config = dict(
    model='audio frame classifier',
    win_length=400,
    num_classes=41,
    norm='batchnorm',
    kernel_size=5,
    optimizer='soap',
    beta2=0.95,
    beta1=0.95,
    precondition_frequency=20,
    max_precond_dim=512,
    one_sided=False,
    adamw_lr_other_params=0.0014,
    batch_size=64,
    lr_schedule='constant',
)
Rows from block 3 of a small audio frame classifier, named by matrix and row number. Each number is 128 + 32 x the weight over its row's rms, rounded and kept within 0 to 255. All counts start at 0.
After each channel's rows are labels from the 100 clips, of 14976, where the channel reaches its highest value: "lies over" is the class under the peak. Only what is clearly more common there than usual is listed. The data: single English nouns, adjectives and verbs, spoken by a formant synthesiser in many voices.
# conv: width-5 conv (model.blocks.3.conv.weight, 192x192x5, each kernel summed), inputs 0-63

conv.74 [139  97 102  98 104  97 122 121 119 116 158 124  82  99 116 119  64 146  78  93 129  87  83 138 145 159 163 106 128 113 181 102 108  92  85 120 119 137 110 138  92 130 117 151 173 144 140 170 165  58 137 162  42 123  80 127  99 131  83 163 161 174 131  97]
lies over: /p/; /k/

conv.184 [ 97 132 163 171 108  79 133  94  41 116 120 129 125 101 125 137 140 166 111  97 112 138 108  98 123 120 119  69 156  93 130 107 100 101 194  61 130  78 124  88 103 162 146 121 148 140 100 158 186 125  81 136 130 127 155 203 162  87 183 156  94 104 146 124]
lies over: /b/

conv.166 [177 115 131 154  75 142 107 141 155 115 108  99 101  93 153 148  95 170 122 120 161  98 202 136 151 154 138 197 175 206 111 136 109 236 129 158  91 151 140 161  71 113 107 126 119  92  66 181 125 162 118 131 120  83 113 146 131 157 156 154 148 125 134 180]
lies over: /ɪ/; /i/

conv.39 [161 133  83  71 133 167  92 151 132 154 128 103 128 125 161 196 144 156 122 189 151 131 117 143 103  78 110  85 133 103  90 144 109 170 138 202 100 170 112 188 183 159 197 133 164 131 121 111 123 137 143  70 126 143  98 122 115  87  94 106 124 140  90 120]
lies over: /p/

conv.173 [123 105 116 167 139 137 145 114 171 184  85 155 112 160 116  99 145  97 163  75  97 109 140  38  55 112  79  74  95 181 138 134 133 169 146  76 130 142 146  83 102 120 111 120 138  89 168 125 116  83 148 134 130 153 145 142 129 128 140 130 112 143 124 124]
lies over: /k/

conv.98 [148 164  95 127 144 115 148  84 209 120 142 112  79 145 112 161 111 123 166 191 177 137  35  75 155 142 118 107 129 138 144 112 131 182 129 178 130 135 138 192 120 122 116 115 155 131 145  71 199 203 115 125 103 134 118 135 144 108  72 109 100 123 118 118]
lies over: /ɝ/

conv.186 [143 102 138 100 160  88 111 127 109 167 112 105 179 140 115 128  90 155  94  74 122 119 132 214 107 175 137  81 100  92 151 145 127 107  87 143 113 160 152 112 192 117 149  77 103 160 121  54 149  98 110 116  63 173 130 110  54 146 161 139 104 161 103  96]
lies over: silence

conv.15 [106  94 180 132 152  96 126 141 126 160 118 107  88 156  87 125 177 104 164  47 148 140 113  91 171 115 131 127  85 107 102 125 126 142 169 139 171 132 146 115 131 137 120  43 170  99 176 131 176 122 178 125 125 116  94 167 124 130 152 119 142  30 120 148]
lies over: /k/

conv.109 [117 149 117 105 130 124 110 108  75 131 171  83 125 127  84 154 118  86 106 172 150 136 166 150 174  95 165  99 114 116 117 103 186 172 180 134 149 112  88 132 113  83 118 165 154 116 141 108 195 110 160 121 135 142 130  98 108 133 194 199 189 184 139  94]
lies over: /ɹ/

conv.138 [109 149 121 117 113 139 156 138 116 125 141 158 177 104 106  67 158 135 119 105  85 148 167 233 115 136 107 113 116 175 135  81 129 127 130 164 148 151 151 150 133 119 130 118 108 148 105 151 137 127 161 210 144 154 105 134 128  83 180 119 142  99 158  79]
lies over: silence

conv.81 [ 51 164 176  72 133 158 152 119 118 139 146 131 106 129 114 140  90 141 109 157 212 183 114 121 134 140 109  92 138  87  98 113 113 168  80 104 152 138 130 131 104 138 111 136 161 200 110 118 136 192 133 189 104 146 106 135  91 137 102 110  89 144 125 174]
lies over: /ɹ/

conv.158 [ 97  68 152 131 121  98 139 177  73 130  53 100 139 112 111 158 145 135 150 128 168 173 176  80 130  85 159 147 106 135 123 129 103 145 113  52 139 106 113 137 164 115 162 170 146 116 138 102  91 155  70 166  75 162 102 173 173 172 119 122 107  67 192 176]
lies over: /ɑ/; /ɔ/

conv.157 [103 128  96  91 220 166 114 105 125 113 133  91 116  96 118 107 145  75 118 120 128 206 162 126 170 119  88 181 131 118 101 107  97 123 152  91 155 149  74  97 188  87 157 119 129 145 137  78 105 166 146 131  73 117 127 127  89 132 163  97 115 115 141 109]
lies over: /ɹ/

conv.151 [164 113  90 111 154 163  65 109  82 110  88  94  99  78 145 163 163 117 126  97 103 163 138 120 129 140 150 151 148 137  95 137  95 129 157 134 106 113 126  95 142 124 120  75 130  85 160 130 103 183 138  83 192 142 109 159 166  82  88  87 156  93  91 134]
lies over: /tʃ/; /g/

conv.11 [107 159 170  76  72 138 132 161 131 139 120 160 102 114 133  87 155 113 135 114 119 152  91  96 153  88 151 132 112 136 164 119 131 130 138  96 115 160 169 140  84  77 170  69 165 164 120  91 222 125  80 123 118  78  91 126 112 132 147 130 120  91 120 209]
lies over: /k/

conv.134 [140 143 105  95  98 122 130  82 121  62 100 110 178 104 137  84  86 136 128 120 124  87 156 119  89 121 147 105 154  78  62 146 148 117 146 170 140  87 182 133 164 101 144 172 125 117 147 152 118 112 129 135 130  75 155 113 138 150 149  91 133 101 198 106]
lies over: silence

conv.145 [133 190 101 169 126  90 147 143 163 104  66 163 120 164 112 142 137 138 130 114 131  73 127 114 129  61 171  93  92 115 157  74  62 103 134 104  85 199 124 118 101 159 158  74 131 154 126 105 136 149 122 128 138 151 136 122 117 166 179 132 166 156 104 137]
lies over: /t/

conv.73 [123 119 122 127 111 122 132 168 111 197  93 160 158 135  85 132 141 152 139 201 152 110 183  72 149 155 158 131 152 196 121 127 199 171 108 131  87 117 147 112 179 109 159 175 120 145 150 152 150 132 125 138  91 159 145 130 146 143 190 162  89 141 137 127]
lies over: /s/

conv.167 [115 107 189 143 166 129 189 181 163  95  53 118  82 127 134 109 127 131  87 134 127 100 161 101 126  91 132 165 157  91 144 121 178 146 147  63 162 128 143 117 165  99  88 112 154 101  74 128 108 139  98 166 161 134 117 152 124 106 169 169 146 121  88  57]
lies over: /k/

conv.149 [147 123 121 174 104 122 118 181 114 131 114 170 125 129 169 122 123 162  96  98 177 149 182  78 108 117  86 112 205 131 124 156 149 116 146 109 185 161 153 161 151 171 105 171  54 159 117 191 111 148 136 150  69 152 185 139  99 161 141 171 111 151 113 188]
lies over: /i/; /ɪ/

conv.44 [110 109 111 185 157  56 153 105  91 137   8 163  90 108  89 163 126 166 143 124 181 127 118 119 172 114 112 100 101 105  88 122 184 162 148  99 133 133  78 131 174 182 108 117 146  90 121 147  65 165  97 115 148  89 135 140 148 146 138 120 119 122  96  83]
lies over: /b/

conv.129 [137 157 120 158  70  95 100  75 112 174  85 127 111  93  84  94 115 144 134 138 164 134 113 162 134 144 128 126 134 100  55  93 128  90 112 122 133 121  91 143 107 140 116  87  86 205 143 107 159  71  82 223 130 158 134 119 138 161 114 119 157 163 118 187]
lies over: /l/

conv.175 [118 153 116 165 112  97  76 109 158  83 141  91 128 139 121 110 103 158 153  90 161  72 126 111 124 161 111 168  66 108 150 218 140 117 119 127  80 125 127 149 129  67 152  84 123 189 138 217 111 181 107 116 116 146 126 119 128 119 135 120 106 157 104 160]
lies over: /p/; /æ/

conv.137 [166 135 147 122 117 149  99 122 114 144  94 127 112 148 183  65 115 158 147 148 136  90 122  70 146 154 101 176 163 136 113 146 129  77 155 130 144 164 124  53  84  77 140 107  74 146  71 140 145 149 104 147  80 174 135 105  59 155 121 126 102  71 111 126]
lies over: /p/

conv.91 [124 194 112 101 182 106 131 183  86 147 128  79  92 124 146 133  98 140 132 127  33 122 152  97 132 145 154 166 111 154 114 149 114 200  53 140 130 101 197 120 119 135 120  85 135  86 115  92 130 113  90 143 100 125 116 148  91 102 162 133 166 150 153 109]
lies over: /d/

conv.121 [ 94 145 175 133 138 180 157 167 121  91 148 111 152 109  76 155 147 121 129 140 135 133  84  86 154  86  95 109 170 137 155 179 140 136 103 128 136 129 105 125 123 157 136 109 154 145 125  94 101 190 164 117  90 146 120 131 119 107  49 157  99  97 111 111]
lies over: /s/; /p/

conv.94 [119  60 143 147  99 113 133 160 153 145 128 187 139  96 138  68 167  80  81 161 144 192 144 117 108 114  39 116 156 156 149 102 122 189 130  83 145 153 143 127 142 136 152 111 102 181 113  78 116  82 197  65 180 102 124 108 187  95 104  98 149 178 118 127]
lies over: /s/

conv.120 [104   4  91 131 155 165 125 129 209  79 177  57 153  89 170 136 112  89  75 126 116 148 130  72 143 166 122 138 145 158 139 175 139 175 164 171 140 194 163 177 189 177 100 108 145  92 129  96 110 123 140 154  93  95 141 105 103  86 155 104 142 159 166 104]
lies over: /p/; /aʊ/

conv.72 [159  58  95 135 151 155 163 117 119 189  92 134 151  98 145 108 158 126  89 136 125 177 153 162 147 106 102 179 153  80 133  79 131  63 115 109 133 138 132  95 130 117  84 182 136 165 193 141 157 136  94 157 132 128 126  88  97 156 123 122 142 105 136  98]
lies over: /s/

conv.0 [115  64  91 116  64 109 153 136 167  59 200 132 136 151 160 168  89 148 147  93 109 140 155 104 148  83 167 128 103 169 113 139 149 131  94  84 194  55 107 134 117 151  88 105 155 164 192  71  73 143 124  83 151 119 136 146 143 151 110  98 135 100 118  73]
lies over: /d/; /t/

conv.190 [ 59 121 102 172 157 140 216  63 200  86 141 193  86 104 147 148 131 157 136 167 146 151 140 137 150 136 132 145 111 175 120 168 113 112 125 147  97 109 131 138 166 157 167 125 122 118 147 106 170  87 126 135 116  74  97 100 167 134 181 144 117 160 161 143]
lies over: /ʃ/

conv.126 [116 168 179 218 158 123  83 106 134 156 187 133 159 106 126 120 186 130 103 161  68 137 115 131 156 146  93  89 101  91 119  75 153 145 166 100  77 178  84  75 126  85 146  89 122 163 100  73 147 132 116 151 131 113 110 154 154 131 129  92 125 130 144  89]
lies over: /d/

conv.86 [ 48 172  42  91 130  72 135 142 135 105 138 151 130  89 160 118 112 108 160 120  16 188 126 172 117 116 185  96 118 143 163  82  53 146 144 106 159 122 146 172  88 152  85 157  83 131 143 108 136 138 111 131 128 118 158 143 145 124 123 104 107  98 124 102]
lies over: /d/

conv.40 [ 87 142 152 104 102 147 114 101  83 168 144 155 191 104  77 155 113 144 147 108 145 144 161 138 147 106 201 198  40  81 189 100 141  89 120 152 162 129 113 122 150  73 155  80 105  96 156 156 106 141 123 125 109 100 135 106 103 130 142 119 142 171 110  82]
lies over: /t/

conv.22 [ 68 141 109 189 133 147 158 116 197  99 118 118 131 126 181 148 146 196 126 150 188 121 120 148 121  78 178  68 129  68 106 175 100 185  89 213 156 100 109 130 154 108  66  96 111 133 141  78 143 130 102 128 125 143 110 105 169 142 109 117 153 210 145 163]
lies over: /s/; /ɹ/

conv.54 [112 141 169 161 193 134 129 189  64 158 155 129 112 104  93 172 123 181 109 152  89 106 177 156 160 103 185 140 113 113 122 125 157  61 116  95 134 142  92 166 107 139 207  99 158 123 125 129 171  98 125 128 135 127 131  88 142 127 157  92 149 110  68 145]
lies over: /w/

conv.67 [144 189 119 129  89 116 161  99 131  71 143 134 106 114 117 128 134  60 180  96 151 158 196 101 134 167 207 115 166 131 103 139  69  98 125  64  89  56 154 146 152 128 111 117  97 184 132 173  92 139 131 184 148 103 115 150 101 163 119 135  91 154  73 107]
lies over: silence

conv.136 [166 113 140 124  70 118 123 134 124 106 105 128 154 130 164 182 109 130 154 132  82 175 165 126 128 154  88 130 128 147  81 112 108 168 172 169  76 154 177  91  93 124 121 221  99 186 180 140 151 124 109 130  81 107  96 118  68 167 144  96 104 155 120 142]
lies over: /i/

conv.185 [ 79 169 118 138 151 140 150 126 160 117 138 150 150 123 152  99  91 166 111 139  94  40 104 154 118 109 135 119 142 139 141 195 147  89 140 206 170 128 134 144 128 132  86 122 127 167 129 122 150 135  92 127 102 124 169 129 191 180 147 101 125 111 127 155]
lies over: /s/

conv.43 [153 126  96 112 110 139 122 103 135 141 122 155 185 149 160 125 139 170  91 102  75  95 129 162 115 125 103 158 148 185 119 107 158 119  86 122  60 154  95 169  80 160 144 108 153 131  77 132 154 106  98 153 140 171  89  80  61 141 106 141 114 174 182 121]
lies over: /ɪ/